{
  "color_jitter": 0.6,
  "method": "simclr",
  "padding_mode": "reflect",
  "kernel_size": 3,
  "residual_init": "none",
  "beta2": 0.99,
  "precondition_frequency": 25,
  "one_sided": false,
  "warmup_steps": 470
}
Rows from block 7, named by matrix and row number. Rows with one number belong to one channel. Each number is 50 + 10 x the weight over its row's rms, rounded and kept within 0 to 99. All counts start at 0. After the name is the row's rms in percent of the matrix's.
# convs0: first 3x3 conv (model.blocks.7.convs.0.weight, 96x96x3x3), inputs 84-95, a 3x3 kernel for each
# convs1: second 3x3 conv (model.blocks.7.convs.1.weight, 96x96x3x3, transposed), outputs 84-95, a 3x3 kernel for each
convs0.54 101:57 48 54 59 61 44 58 56 50 63 49 38 57 43 66 40 49 58 54 48 37 40 53 61 43 39 52 45 47 34 44 43 35 59 47 44 63 55 37 62 52 40 56 47 46 51 37 37 56 47 62 47 40 38 57 48 63 60 51 57 56 53 55 38 69 57 48 38 61 50 60 53 56 45 35 67 52 39 68 62 47 57 53 47 52 40 49 45 48 55 29 45 53 42 43 84 54 43 88 56 45 35 64 53 33 65 51 47
convs1.54 100:44 43 46 44 51 52 50 48 42 45 56 45 52 55 42 47 59 49 40 70 48 47 47 49 73 46 48 38 54 63 51 58 61 58 35 46 44 26 49 48 29 49 54 34 51 65 50 58 45 58 43 51 45 31 45 34 51 40 46 40 42 50 56 41 44 43 39 60 50 40 34 63 50 35 33 67 38 32 64 40 39 35 33 49 45 57 54 54 51 51 54 51 47 46 81 65 58 38 67 37 77 49 45 40 44 62 46 35
convs0.55 091:41 50 48 47 65 34 50 62 36 57 42 65 52 42 61 55 51 36 52 48 43 47 57 40 64 46 39 37 47 56 45 41 45 56 46 46 47 43 34 49 48 43 69 59 50 48 63 37 39 52 53 65 45 51 52 50 42 52 54 42 50 67 45 47 43 61 50 56 59 41 42 45 48 59 57 54 47 53 45 44 44 45 41 44 59 48 50 50 43 41 52 70 52 48 50 64 45 46 68 57 46 58 59 63 49 61 48 46
convs1.55 095:54 37 45 61 44 52 48 53 60 49 49 56 39 57 46 38 51 44 64 31 32 58 36 49 55 41 43 53 49 65 53 49 52 40 49 55 55 54 42 42 55 64 46 38 57 42 43 28 51 55 51 62 54 64 56 39 38 60 57 55 46 57 53 58 42 38 46 44 30 35 54 35 52 58 54 55 57 59 56 49 41 60 50 46 58 45 39 60 51 51 41 80 44 32 70 43 47 44 49 39 48 48 44 44 43 52 40 40
convs0.56 095:47 40 58 41 49 72 47 57 73 41 61 52 43 56 52 45 60 42 62 35 58 52 70 40 48 60 48 53 50 45 41 48 38 38 50 49 47 50 56 58 41 62 66 50 42 45 27 57 41 39 49 43 50 47 48 70 47 55 54 63 49 43 47 60 46 55 45 49 62 44 46 47 50 50 68 45 43 45 48 48 38 43 39 45 43 31 39 47 44 31 54 56 51 49 46 61 56 38 42 56 48 51 68 60 57 48 46 57
convs1.56 085:55 67 77 49 71 70 70 87 95 40 55 36 52 55 46 54 48 45 57 33 51 44 30 31 48 64 40 46 56 50 50 50 47 54 60 58 44 55 44 54 57 44 44 50 48 52 43 51 39 49 45 31 53 50 33 39 51 50 48 54 47 49 47 46 55 65 54 56 56 56 62 40 44 46 53 51 46 45 48 56 42 51 33 48 40 41 39 40 39 35 48 51 45 40 45 54 53 49 34 57 53 46 40 54 39 34 52 46
convs0.57 102:58 48 77 38 49 61 48 48 50 55 54 52 50 59 59 55 48 62 49 52 52 53 30 60 53 31 44 49 67 62 52 51 54 35 44 53 56 45 27 33 50 45 66 43 51 28 57 30 52 54 46 47 51 43 44 49 42 50 39 52 47 53 52 56 60 52 55 37 55 52 46 46 47 48 43 44 38 60 44 41 54 52 61 59 57 55 61 65 57 62 54 57 59 55 58 64 52 63 60 58 36 56 55 47 58 54 33 41
convs1.57 095:52 49 52 52 54 69 51 56 62 37 44 47 32 52 44 58 49 50 65 56 44 50 57 52 50 53 53 34 28 40 55 63 59 55 66 48 55 55 37 57 75 63 56 62 38 48 51 42 35 32 46 53 45 53 51 44 48 61 57 47 58 50 51 53 43 40 62 45 61 45 38 45 54 72 49 32 56 59 41 49 54 45 48 52 41 52 41 41 53 64 45 34 52 50 42 39 38 46 30 53 52 46 40 59 51 50 48 48
convs0.58 088:48 51 42 41 51 49 55 36 68 30 65 27 65 87 44 41 51 42 55 52 47 39 49 53 45 54 49 45 53 51 58 52 48 56 66 47 47 62 49 48 55 51 44 63 59 56 36 69 52 65 61 49 62 43 62 42 40 49 48 82 61 51 61 50 52 39 47 60 55 37 68 49 41 45 39 39 51 35 51 59 43 74 80 49 66 76 58 54 70 57 49 55 53 60 52 55 56 57 50 49 41 43 40 45 59 51 56 53
convs1.58 092:42 51 55 43 39 48 52 45 37 61 26 50 53 35 49 60 52 42 46 39 48 55 57 39 45 59 55 51 52 60 52 43 55 52 55 47 50 37 50 50 47 40 50 44 45 61 41 71 60 50 45 34 43 51 48 59 45 62 63 56 62 65 50 61 28 56 51 55 35 58 50 55 39 36 46 50 38 46 50 46 50 58 57 54 66 73 47 41 37 49 54 51 55 45 55 44 60 38 47 39 44 52 61 55 57 51 54 60
convs0.59 100:64 54 57 56 41 58 42 41 51 53 47 56 56 55 49 50 52 54 51 65 48 55 40 53 39 49 52 49 40 56 37 41 52 42 41 35 53 54 49 59 59 48 57 49 48 61 51 51 49 47 57 52 48 56 46 36 56 42 59 42 56 62 48 41 37 55 52 52 36 40 59 44 38 47 64 57 46 52 58 41 46 47 44 54 42 45 42 51 45 46 61 52 53 31 56 50 56 60 63 44 47 36 45 48 44 49 58 65
convs1.59 099:62 55 62 49 73 51 46 42 47 46 45 41 50 52 56 45 42 52 39 59 67 51 54 59 63 33 67 59 56 47 56 53 47 49 53 46 49 60 59 46 46 49 56 64 51 38 32 46 43 59 63 75 74 71 49 45 47 47 55 51 60 46 47 50 56 60 53 52 43 38 48 45 44 56 49 46 56 44 40 51 54 42 57 57 52 46 44 49 46 56 49 34 51 62 40 49 55 52 50 44 51 37 54 50 47 48 36 54
convs0.60 101:48 56 68 55 53 64 43 54 71 42 48 63 56 52 38 59 36 40 57 66 42 54 56 29 47 50 36 49 51 50 39 57 55 50 41 47 52 40 46 38 41 53 53 50 48 46 42 48 42 53 32 52 41 68 48 47 50 51 68 48 48 48 61 46 31 49 44 58 49 42 44 48 57 56 34 45 51 42 51 35 44 49 50 57 37 56 51 59 44 57 54 52 53 48 61 30 52 51 42 51 54 41 49 52 46 42 51 46
convs1.60 097:33 53 45 50 60 64 37 50 42 54 53 44 48 52 52 56 54 53 68 40 45 49 34 49 53 62 53 49 59 43 61 61 40 43 59 44 60 53 64 75 55 56 52 59 32 40 57 24 58 49 55 53 66 47 43 60 45 57 47 41 48 54 53 56 46 49 59 55 53 53 51 25 51 63 43 59 44 45 58 60 43 52 53 60 44 41 47 46 58 51 34 34 50 31 51 47 40 39 27 53 39 46 52 55 48 66 54 63
convs0.61 080:35 40 46 36 32 34 45 42 24 39 43 39 58 48 36 53 44 41 44 40 50 50 54 49 44 51 47 56 50 48 41 58 36 52 38 59 56 50 45 44 49 60 50 57 51 53 32 41 50 59 44 56 47 41 56 58 60 57 62 45 62 48 55 48 50 54 55 67 32 52 63 36 57 38 55 45 42 42 42 48 39 49 53 43 53 53 61 53 66 58 45 39 31 72 48 50 32 70 35 56 51 54 46 37 44 59 52 46
convs1.61 079:51 53 65 63 78 65 48 66 52 59 49 45 59 51 54 65 45 56 52 56 53 47 47 43 45 61 45 51 61 52 45 69 44 42 44 42 49 51 45 55 51 51 56 55 51 44 56 45 48 37 40 56 65 48 36 46 45 51 30 44 47 45 49 47 62 47 63 39 35 46 50 40 26 50 48 34 49 44 38 33 54 44 42 55 51 51 54 52 58 49 43 31 54 36 49 56 62 52 42 59 56 51 54 49 60 57 55 60
convs0.62 101:28 64 52 35 38 55 38 39 49 27 47 64 40 60 56 42 44 68 42 31 58 51 43 70 48 44 48 38 47 62 49 45 48 53 41 55 45 71 38 61 43 35 57 33 52 52 58 48 43 35 42 38 66 56 55 42 46 67 51 45 63 53 40 40 53 65 55 52 63 44 42 50 50 65 40 46 51 54 48 53 56 54 54 43 61 55 60 64 53 35 59 62 63 57 57 47 56 46 36 52 34 55 38 58 42 64 56 38
convs1.62 098:52 52 59 42 54 55 51 46 52 50 47 64 52 45 56 41 45 58 49 64 58 51 51 49 53 57 68 43 36 36 63 62 53 55 51 66 49 62 55 54 63 62 53 42 75 44 42 47 63 45 62 42 51 46 60 48 45 43 69 51 54 70 49 32 57 57 32 56 49 43 59 58 55 41 47 50 52 49 45 51 55 74 51 30 51 42 30 51 45 48 60 54 48 51 65 48 67 61 30 42 51 43 66 51 53 32 50 58
convs0.63 097:36 46 55 54 56 45 47 52 60 62 49 53 59 56 66 56 61 40 56 65 58 56 50 49 59 19 46 62 59 49 47 50 53 39 39 52 51 52 49 34 52 44 65 51 55 53 44 54 44 28 55 65 67 61 43 31 60 66 69 65 60 44 58 62 70 47 52 59 44 51 50 32 51 43 48 57 62 52 50 57 34 57 57 45 61 73 49 37 55 56 43 53 51 38 42 73 47 47 59 39 46 46 55 48 48 54 49 59
convs1.63 098:57 38 60 63 48 49 45 45 58 59 40 45 42 46 38 35 42 31 38 73 43 55 52 48 65 48 49 48 41 43 54 50 49 47 46 59 51 48 38 51 28 48 45 36 56 43 49 42 41 65 54 60 62 72 51 47 37 56 51 45 46 64 54 43 50 65 63 39 30 50 13 54 51 51 50 38 30 40 59 47 54 59 62 58 64 55 58 59 61 59 58 40 60 54 50 60 54 52 69 47 51 40 46 49 39 41 42 49
convs0.64 114:37 43 58 46 56 71 57 60 59 42 40 55 51 40 54 40 57 54 41 52 49 54 49 54 65 60 60 68 34 38 43 52 55 41 60 75 38 55 46 54 50 56 57 49 50 62 46 47 46 43 47 32 51 63 57 48 46 50 61 53 55 67 33 52 37 44 57 39 60 52 61 64 48 45 45 46 59 42 60 66 56 42 54 45 44 61 55 45 63 47 34 51 47 41 46 54 48 63 48 50 44 51 34 58 49 47 55 51
convs1.64 121:55 48 38 27 56 47 41 49 63 52 48 54 34 48 48 48 40 58 51 36 44 26 45 49 40 56 63 41 33 52 53 47 67 58 67 51 42 52 56 40 47 48 55 38 60 46 52 64 37 68 68 37 49 30 62 54 48 46 49 48 58 48 35 35 58 53 33 57 44 45 58 61 55 34 38 51 30 48 42 42 51 55 44 44 49 40 43 59 60 49 45 43 49 62 62 53 34 68 69 49 56 58 52 30 66 39 52 53
convs0.65 107:48 44 47 53 68 66 49 51 49 55 62 51 49 41 36 59 48 61 54 60 50 56 37 51 21 46 55 53 52 45 41 40 48 42 59 62 56 31 44 41 55 67 39 57 37 49 40 53 36 37 50 52 42 49 64 40 61 38 48 46 62 57 52 46 37 41 35 47 47 56 43 43 60 43 43 49 44 53 65 30 58 35 52 48 41 58 44 47 58 64 49 50 55 29 42 34 55 40 45 62 58 50 45 43 59 38 68 59
convs1.65 112:42 48 47 43 47 38 54 43 54 56 47 49 60 61 42 38 45 50 52 52 51 44 48 48 43 39 29 62 52 43 53 53 44 41 45 39 52 58 47 69 65 47 58 63 49 51 41 45 39 43 51 66 58 57 47 44 38 47 56 48 42 56 51 50 42 37 50 35 60 49 50 63 43 68 36 47 58 52 56 54 29 47 45 56 59 48 50 54 56 58 39 45 33 53 45 65 37 51 61 49 24 50 35 60 53 46 44 42
convs0.66 106:55 53 43 51 40 55 50 39 51 50 53 46 52 41 56 70 33 51 67 41 48 52 42 65 40 57 62 19 38 39 38 49 41 40 45 53 47 56 54 62 55 59 48 64 53 29 51 53 37 46 54 66 25 54 68 36 59 54 50 47 64 53 58 44 46 50 36 57 69 36 54 50 52 49 63 49 51 51 39 60 59 57 48 39 45 44 46 51 57 53 41 50 49 59 46 56 44 45 52 47 60 49 70 47 53 51 49 57
convs1.66 111:37 43 54 49 58 46 48 39 41 42 54 40 45 53 56 52 49 41 42 44 45 43 49 48 44 56 50 46 58 70 51 60 59 42 49 36 31 19 57 53 50 43 41 53 33 44 65 42 40 41 45 54 34 46 38 46 42 55 40 61 31 64 30 30 54 58 59 48 50 58 40 35 48 58 58 52 67 65 51 48 57 42 57 56 58 62 57 48 49 41 33 45 44 48 47 57 47 44 45 55 42 31 37 64 44 35 42 60
convs0.67 109:43 52 43 46 50 46 39 55 51 31 55 53 59 54 57 48 50 48 47 24 65 78 31 28 69 61 50 41 45 32 45 56 37 45 37 46 45 61 50 65 55 48 49 46 67 45 43 40 40 48 48 42 54 62 46 44 45 47 72 40 40 54 53 36 62 43 59 52 48 07 65 42 47 58 50 35 25 35 49 55 49 52 47 46 58 48 58 55 46 42 53 44 34 42 44 63 50 60 43 48 60 52 60 25 51 45 53 45
convs1.67 101:56 55 51 49 52 58 41 41 67 52 50 62 43 59 46 42 47 35 48 39 18 78 58 52 27 82 47 50 55 68 70 44 58 42 60 60 40 52 46 54 48 43 42 45 48 44 41 36 41 38 38 42 57 40 46 52 58 57 48 59 50 51 52 57 40 64 54 57 48 63 39 41 49 51 49 61 53 50 50 55 69 46 57 58 54 43 55 55 49 49 50 61 44 43 32 46 56 41 46 40 57 56 48 85 38 43 37 53
convs0.68 110:69 59 51 49 45 47 57 47 38 59 50 60 60 60 42 57 24 29 49 33 69 44 49 50 43 62 54 47 50 42 41 35 40 69 60 61 56 45 58 59 66 50 35 46 35 32 43 51 53 33 54 49 71 53 75 63 65 44 46 47 44 45 39 37 46 46 54 60 50 47 51 51 58 51 46 51 66 59 36 43 38 35 48 33 65 48 68 65 47 54 61 51 41 45 54 45 45 54 47 57 53 53 56 58 52 60 59 54
convs1.68 107:52 50 50 50 54 38 60 47 41 63 54 51 53 43 51 42 52 36 47 46 62 57 58 52 49 62 38 40 40 25 32 43 46 60 42 59 62 53 63 49 41 54 43 65 44 51 47 59 60 57 59 54 70 67 59 55 43 51 52 59 46 46 47 44 47 46 46 44 56 50 59 68 62 62 59 43 28 62 36 31 40 33 43 34 37 45 37 47 35 54 42 38 65 65 73 60 62 48 40 54 29 37 58 58 65 55 46 32
convs0.69 108:48 48 61 40 50 40 49 43 48 60 31 52 66 36 53 56 41 61 52 54 41 50 64 57 55 49 57 60 74 60 60 44 62 31 38 49 52 41 57 44 34 59 46 50 56 65 53 55 59 49 65 67 42 60 39 63 49 37 51 45 43 56 52 50 58 48 44 52 41 65 55 71 49 37 60 53 46 50 58 40 42 56 51 45 49 54 45 33 49 47 51 41 55 54 48 61 49 43 51 35 43 69 51 48 31 48 56 57
convs1.69 111:39 47 83 50 45 66 40 34 66 61 51 24 63 57 20 66 65 39 52 53 66 46 35 52 58 52 68 55 48 56 66 53 45 49 44 48 40 63 65 38 50 60 32 55 51 69 68 28 40 62 54 37 60 43 50 44 54 43 42 58 49 47 54 44 53 33 45 46 67 53 37 49 59 44 42 59 42 47 57 39 38 52 48 47 55 46 58 54 52 57 40 64 58 41 42 49 47 55 43 49 49 40 55 55 40 33 53 67
convs0.70 107:66 52 49 49 52 36 50 40 50 60 59 55 54 62 58 55 44 27 61 53 47 51 53 44 33 41 45 55 41 43 30 40 36 46 42 47 33 50 66 44 48 54 64 70 48 52 51 51 39 43 38 45 51 54 29 35 38 38 51 58 53 69 82 56 37 58 50 33 37 58 43 46 58 56 61 62 58 37 36 52 35 44 57 58 46 45 43 42 45 70 36 41 37 57 48 53 45 62 59 49 45 43 53 42 48 47 67 75
convs1.70 098:40 53 45 44 39 46 56 55 42 63 35 47 34 39 58 66 55 39 49 56 67 64 44 54 51 45 36 40 53 64 57 54 48 51 52 61 53 37 45 61 67 59 46 49 39 47 45 49 73 61 61 62 72 59 45 41 46 52 60 56 67 52 71 34 41 65 49 61 54 42 62 60 63 48 44 48 34 50 44 45 36 51 56 48 62 52 38 45 39 34 48 57 38 48 78 56 40 59 71 36 37 48 55 59 37 63 39 50
convs0.71 082:61 39 45 55 43 49 37 28 42 57 46 52 49 67 34 52 43 59 52 60 37 41 45 49 33 60 44 57 66 55 51 56 66 53 39 39 46 52 63 59 53 55 52 43 38 63 58 55 60 61 60 52 60 46 49 42 52 51 50 52 51 51 57 58 46 44 74 63 43 71 56 44 51 25 56 48 68 50 74 47 55 57 47 52 60 57 65 54 57 55 42 45 32 58 63 52 48 60 43 43 57 55 48 59 65 50 48 40
convs1.71 091:65 57 66 61 59 57 64 55 59 33 58 31 56 51 57 51 52 51 59 40 48 49 48 43 57 42 36 51 58 63 56 55 48 32 58 40 52 58 40 40 50 37 38 55 53 40 42 46 36 41 34 40 49 33 45 58 53 40 56 66 56 67 52 63 48 38 61 40 36 61 59 25 38 48 24 33 42 41 47 43 42 42 48 29 43 40 47 45 49 38 51 55 47 54 40 50 48 31 53 50 40 52 35 43 52 58 47 53
convs0.72 094:42 58 69 47 72 33 61 36 58 54 24 62 37 65 48 46 58 41 74 38 54 39 54 51 43 60 38 59 39 51 48 42 44 56 55 53 38 64 49 71 44 50 52 62 55 44 48 51 57 65 47 40 44 68 42 39 40 35 31 48 44 42 30 37 44 56 53 46 50 33 67 44 41 44 46 36 40 47 36 50 41 46 65 36 57 48 63 53 50 46 59 56 76 42 47 54 52 36 63 40 47 35 39 22 52 39 42 40
convs1.72 098:44 64 44 75 31 60 54 57 58 43 45 51 64 40 56 34 55 53 53 41 43 54 46 62 40 61 27 45 50 49 51 66 42 53 54 56 52 49 39 61 61 30 26 41 72 39 65 57 60 45 49 51 40 49 49 55 51 51 52 54 45 55 60 49 46 67 44 61 43 46 52 60 50 42 44 41 57 65 37 37 51 53 45 29 39 42 46 43 43 33 51 54 25 58 64 54 39 48 36 45 44 38 33 49 36 42 39 36
convs0.73 095:56 49 38 49 44 40 52 47 48 41 29 47 58 26 70 55 54 56 42 51 64 68 50 50 53 57 58 46 48 50 45 44 48 45 61 48 44 46 28 38 34 48 49 57 43 49 41 58 38 42 39 49 45 67 48 65 50 41 53 47 68 55 56 40 20 72 50 41 54 34 50 37 56 45 50 31 51 38 49 36 45 47 53 42 42 36 39 59 41 39 59 52 48 66 52 65 65 64 47 45 64 49 47 73 72 51 64 56
convs1.73 090:55 43 29 49 52 51 48 35 54 34 48 39 29 63 47 35 65 42 61 31 40 37 57 43 39 57 59 55 52 44 53 58 30 39 46 50 44 41 46 34 55 33 55 34 47 59 66 47 54 52 54 34 48 40 57 56 49 64 45 62 48 44 50 54 33 69 52 58 45 39 48 62 50 62 45 64 52 72 48 56 46 48 41 26 29 39 53 34 44 42 59 49 45 43 66 35 39 49 43 45 53 48 31 42 56 54 43 30
convs0.74 106:44 62 45 62 56 56 55 33 51 53 42 61 33 67 43 67 46 62 47 36 62 33 58 45 54 43 35 46 33 43 48 47 44 43 33 43 49 58 47 50 43 40 50 38 37 37 38 45 47 52 47 37 27 41 39 73 44 41 49 62 53 37 42 48 41 58 54 56 45 58 56 60 69 61 65 63 62 45 54 53 60 57 52 56 37 48 61 50 42 52 59 59 42 40 48 49 72 45 68 56 57 47 49 46 52 52 54 56
convs1.74 110:39 41 50 45 43 53 52 43 40 34 64 43 59 36 63 55 51 31 54 41 55 52 52 50 42 59 51 63 73 53 46 29 57 35 39 32 52 49 57 68 52 31 56 35 53 49 41 42 37 44 31 57 50 62 40 58 49 40 52 41 45 30 42 66 57 46 64 43 43 56 51 47 37 49 38 50 37 59 43 39 47 50 53 55 59 58 51 49 48 52 48 46 40 56 42 54 55 42 42 57 69 43 44 47 61 53 36 44
convs0.75 101:49 55 48 58 54 56 55 58 49 60 60 55 52 49 33 53 38 60 43 50 76 50 45 53 58 53 31 30 45 47 51 61 69 56 72 49 41 56 69 44 54 35 55 46 59 50 48 40 52 52 35 43 34 34 61 50 50 53 51 40 43 50 49 66 59 48 56 57 51 52 43 58 48 46 48 53 47 44 33 43 49 56 58 52 59 56 54 43 55 47 50 66 46 54 36 33 58 50 57 48 62 58 49 65 46 41 57 64
convs1.75 111:50 40 56 46 48 45 43 57 51 44 54 39 44 35 37 46 49 31 58 59 28 43 50 56 32 32 40 43 35 43 38 55 61 40 49 76 50 64 49 53 46 44 44 35 32 61 55 66 55 46 39 54 59 29 53 48 54 47 52 38 48 41 38 51 36 29 55 49 48 45 58 63 44 41 45 54 41 38 38 48 32 52 44 53 40 51 44 39 43 47 76 38 34 54 49 51 39 44 61 46 48 44 40 41 47 47 48 47
convs0.76 094:54 52 36 41 56 49 50 43 30 44 44 44 61 57 37 42 47 49 50 43 58 38 48 46 52 58 55 68 49 56 55 55 63 57 68 57 38 38 48 69 57 55 51 56 57 46 47 54 63 52 50 52 51 49 49 39 47 52 59 63 53 57 37 60 41 48 63 27 68 52 47 54 45 47 57 71 65 62 55 53 48 43 51 52 46 45 55 43 49 35 50 54 43 63 48 60 61 59 47 47 42 42 49 39 59 45 49 46
convs1.76 096:53 34 42 44 29 38 50 50 39 53 54 57 47 35 41 64 65 48 55 49 48 51 59 55 43 46 64 57 47 46 47 54 59 48 43 47 61 50 62 55 50 39 41 68 52 44 52 53 57 39 44 39 43 46 71 49 56 42 43 50 56 44 46 63 43 56 46 71 39 48 51 52 58 46 45 58 46 30 53 54 52 55 47 53 52 63 54 42 58 51 50 46 46 40 63 39 39 42 58 44 50 44 50 73 63 51 70 52
convs0.77 096:45 65 48 45 55 60 53 55 44 61 42 60 54 46 44 57 45 50 22 48 47 41 35 48 40 47 55 40 59 59 38 50 59 50 57 63 25 41 40 58 52 58 46 54 36 64 73 60 49 51 39 37 38 39 41 55 45 72 63 55 60 62 48 35 58 55 44 52 60 33 50 41 65 42 52 54 60 65 55 49 72 62 58 56 59 56 61 58 50 68 46 49 35 36 48 47 53 45 47 48 57 50 57 46 54 67 54 55
convs1.77 098:55 44 38 36 43 56 39 41 35 33 43 21 47 39 32 40 50 41 49 43 53 36 67 51 55 69 53 52 48 54 50 57 59 45 63 41 63 46 56 47 42 48 64 61 60 53 54 59 51 68 66 36 38 46 51 43 38 32 40 44 46 42 58 48 51 62 42 49 61 42 46 57 32 45 48 40 43 46 53 55 33 49 50 43 44 51 62 34 45 42 48 42 33 36 42 26 37 35 42 47 51 51 40 51 54 58 47 42
convs0.78 122:41 58 42 48 51 45 44 52 59 54 53 45 48 65 44 46 44 49 33 75 70 40 23 53 52 36 24 47 35 43 39 53 42 64 74 60 51 37 54 48 62 53 38 53 51 33 37 59 45 42 36 65 56 30 54 56 26 51 55 55 35 53 52 47 62 61 46 44 79 47 31 47 53 51 44 52 54 51 49 35 52 63 51 38 54 58 44 52 64 53 48 42 51 43 51 48 46 53 57 54 52 36 40 59 50 38 54 52
convs1.78 137:58 60 51 50 48 50 55 40 59 47 55 53 59 37 53 48 47 44 54 66 50 48 59 77 52 30 63 42 34 20 42 37 58 61 56 47 46 50 54 36 49 55 49 44 34 48 43 24 65 72 52 45 54 67 51 42 60 49 58 47 62 56 46 41 57 52 35 40 57 36 47 61 37 57 50 43 41 47 53 35 36 39 44 46 45 34 55 50 40 46 53 60 59 55 57 57 65 56 48 67 59 44 54 47 58 72 48 42
convs0.79 102:62 53 57 62 57 69 51 52 40 41 55 45 52 65 60 51 62 34 59 45 54 32 58 44 35 61 46 49 52 70 53 51 47 54 70 53 46 48 45 60 61 32 45 63 43 48 56 43 55 51 47 41 59 54 52 44 46 49 18 35 44 51 48 52 54 56 40 54 57 44 45 65 44 51 53 71 58 51 35 60 51 55 49 56 70 66 63 52 52 58 58 55 51 41 53 65 40 45 48 42 74 41 70 59 79 56 72 51
convs1.79 091:63 47 44 55 40 36 37 40 40 52 38 48 47 42 47 56 45 56 48 32 65 58 47 34 35 76 44 43 54 44 54 62 36 33 46 43 44 62 37 54 53 64 56 57 52 65 50 57 72 48 45 33 27 55 51 32 40 40 41 32 37 42 42 58 45 45 45 55 45 50 47 43 39 41 49 52 56 48 50 58 39 44 55 62 48 55 41 44 57 43 45 50 53 47 47 54 57 35 49 62 31 56 32 44 55 56 45 61
convs0.80 095:29 50 59 29 42 45 50 70 49 55 47 48 60 48 43 41 42 46 58 52 61 49 69 52 55 56 62 21 33 25 57 47 37 53 36 55 61 71 55 41 65 70 50 47 70 48 41 48 48 52 47 32 38 32 48 56 58 51 46 52 48 52 54 37 41 35 44 42 47 39 41 45 60 49 54 52 42 67 56 60 42 37 63 37 54 37 42 52 41 48 39 36 50 42 38 53 38 51 51 58 40 55 40 36 49 50 51 52
convs1.80 099:54 37 52 51 48 77 51 56 53 37 62 41 53 50 49 35 61 41 50 43 31 45 47 56 50 45 40 48 56 53 53 48 47 58 59 57 42 49 45 34 39 54 63 45 32 48 47 57 57 51 30 44 66 46 49 48 47 51 44 48 45 39 51 44 65 38 50 50 42 49 21 51 53 45 54 53 65 70 60 54 59 44 42 51 60 58 53 47 51 53 39 38 30 47 41 50 49 59 55 36 45 27 49 59 49 36 53 47
convs0.81 094:59 47 48 50 54 53 46 58 55 57 39 57 33 45 42 65 43 49 45 43 56 53 56 33 59 50 52 59 47 58 54 50 48 59 50 49 64 42 42 53 61 53 34 59 41 48 62 55 37 53 38 61 40 70 52 43 41 31 53 46 46 44 57 56 61 51 49 47 46 46 39 58 51 58 61 49 57 49 56 42 60 60 48 59 45 46 41 47 51 40 53 37 57 35 53 41 66 39 63 40 51 50 69 55 56 54 57 60
convs1.81 098:53 39 50 37 44 43 45 33 37 64 65 40 57 55 73 42 76 40 47 43 62 65 45 37 51 69 41 52 52 48 44 61 53 45 63 39 60 48 54 33 38 49 57 52 53 36 58 47 66 59 43 55 28 39 42 50 51 56 53 45 49 52 44 58 42 62 48 56 48 46 46 51 42 62 59 51 44 68 41 51 51 42 55 46 53 46 52 51 57 35 47 54 29 36 49 81 41 70 49 37 46 42 44 56 60 55 52 48
convs0.82 086:56 43 58 54 55 37 44 41 57 37 53 42 50 77 48 46 52 48 57 46 33 40 62 61 57 34 42 62 46 60 51 51 52 50 67 57 50 53 37 50 36 68 57 45 45 48 54 44 55 61 48 50 46 43 61 50 49 56 71 55 55 67 51 55 45 67 31 54 61 48 47 32 40 45 52 42 48 46 61 43 56 47 50 35 57 62 46 53 71 48 46 50 44 43 55 53 50 52 46 53 68 46 67 66 55 49 65 63
convs1.82 093:59 50 51 48 51 37 39 36 29 51 49 53 60 20 68 54 60 42 68 64 54 41 24 49 62 59 42 39 33 41 39 55 59 55 49 45 61 55 57 31 51 46 54 55 53 51 51 49 42 55 47 59 38 55 48 48 52 63 69 62 38 58 54 63 30 56 51 42 52 37 48 52 46 49 33 51 41 50 46 45 60 55 39 53 52 31 49 62 51 49 55 39 64 63 65 50 55 46 65 41 30 47 50 61 42 49 58 55
convs0.83 087:43 37 55 36 51 63 46 63 56 33 49 39 45 44 44 29 38 30 42 34 57 68 50 39 46 37 57 29 43 54 64 66 42 56 40 42 54 48 45 42 43 38 47 50 60 47 36 60 65 38 48 44 66 43 53 62 59 59 54 46 51 69 62 57 29 53 42 60 56 53 52 50 34 34 45 56 44 32 46 09 32 37 44 35 42 41 54 50 43 46 46 75 59 75 43 52 52 65 66 60 68 57 59 55 67 60 77 65
convs1.83 091:51 42 53 38 58 46 51 48 52 57 36 56 35 45 34 64 38 55 45 40 53 50 56 31 54 56 47 62 56 50 49 61 44 42 41 52 51 50 43 56 61 64 58 41 47 55 59 46 38 51 51 56 42 50 49 43 55 72 66 44 46 55 73 52 41 43 56 39 52 56 59 42 54 57 24 49 28 49 32 65 44 47 36 52 35 50 60 41 49 63 56 49 44 50 43 45 49 23 67 48 54 63 53 68 50 37 57 30
convs0.84 105:38 55 47 39 64 50 43 57 50 41 49 76 47 57 52 42 45 57 49 51 52 43 35 51 63 48 55 39 41 62 43 57 44 55 39 54 41 44 49 51 49 65 51 42 54 65 40 50 60 53 53 35 58 70 49 55 52 68 39 37 63 54 47 47 58 62 50 37 58 29 33 65 35 72 58 53 55 47 50 59 59 55 44 40 48 41 42 40 47 36 50 53 52 53 51 58 41 71 49 52 60 44 63 54 50 60 53 40
convs1.84 098:48 49 38 52 51 47 53 35 51 40 62 52 56 26 56 48 54 47 50 48 54 51 57 65 42 51 54 57 42 40 49 39 53 43 44 46 56 48 36 56 53 39 38 52 48 52 53 54 53 58 45 64 55 37 59 33 47 55 63 40 52 57 62 36 59 58 47 54 66 35 62 69 46 40 54 44 50 48 44 24 63 73 58 38 68 68 55 67 65 30 56 65 56 56 62 48 50 50 40 64 55 43 55 50 39 64 32 51
convs0.85 101:45 49 54 49 36 58 46 47 53 45 66 41 55 52 61 46 28 57 51 46 55 53 49 60 42 48 52 65 67 72 62 38 35 35 45 41 53 54 46 52 49 49 44 35 50 44 59 46 56 49 53 41 54 47 44 48 55 47 65 66 68 57 61 54 59 40 52 44 48 50 67 36 49 53 39 42 52 63 51 63 53 62 59 73 36 45 40 56 47 66 54 55 54 47 46 63 46 38 48 44 45 39 56 43 59 62 56 69
convs1.85 096:55 52 76 49 63 58 50 55 53 55 49 41 29 50 46 59 41 65 59 61 54 48 66 36 41 44 58 61 55 53 54 62 57 41 36 51 50 45 46 49 42 45 54 47 58 59 48 63 36 46 44 54 39 42 46 43 44 57 31 46 48 50 51 62 37 49 54 58 53 48 50 45 58 60 41 51 42 47 48 49 50 54 58 49 52 66 68 26 50 31 40 43 53 41 61 44 48 58 53 37 57 40 46 42 37 56 60 51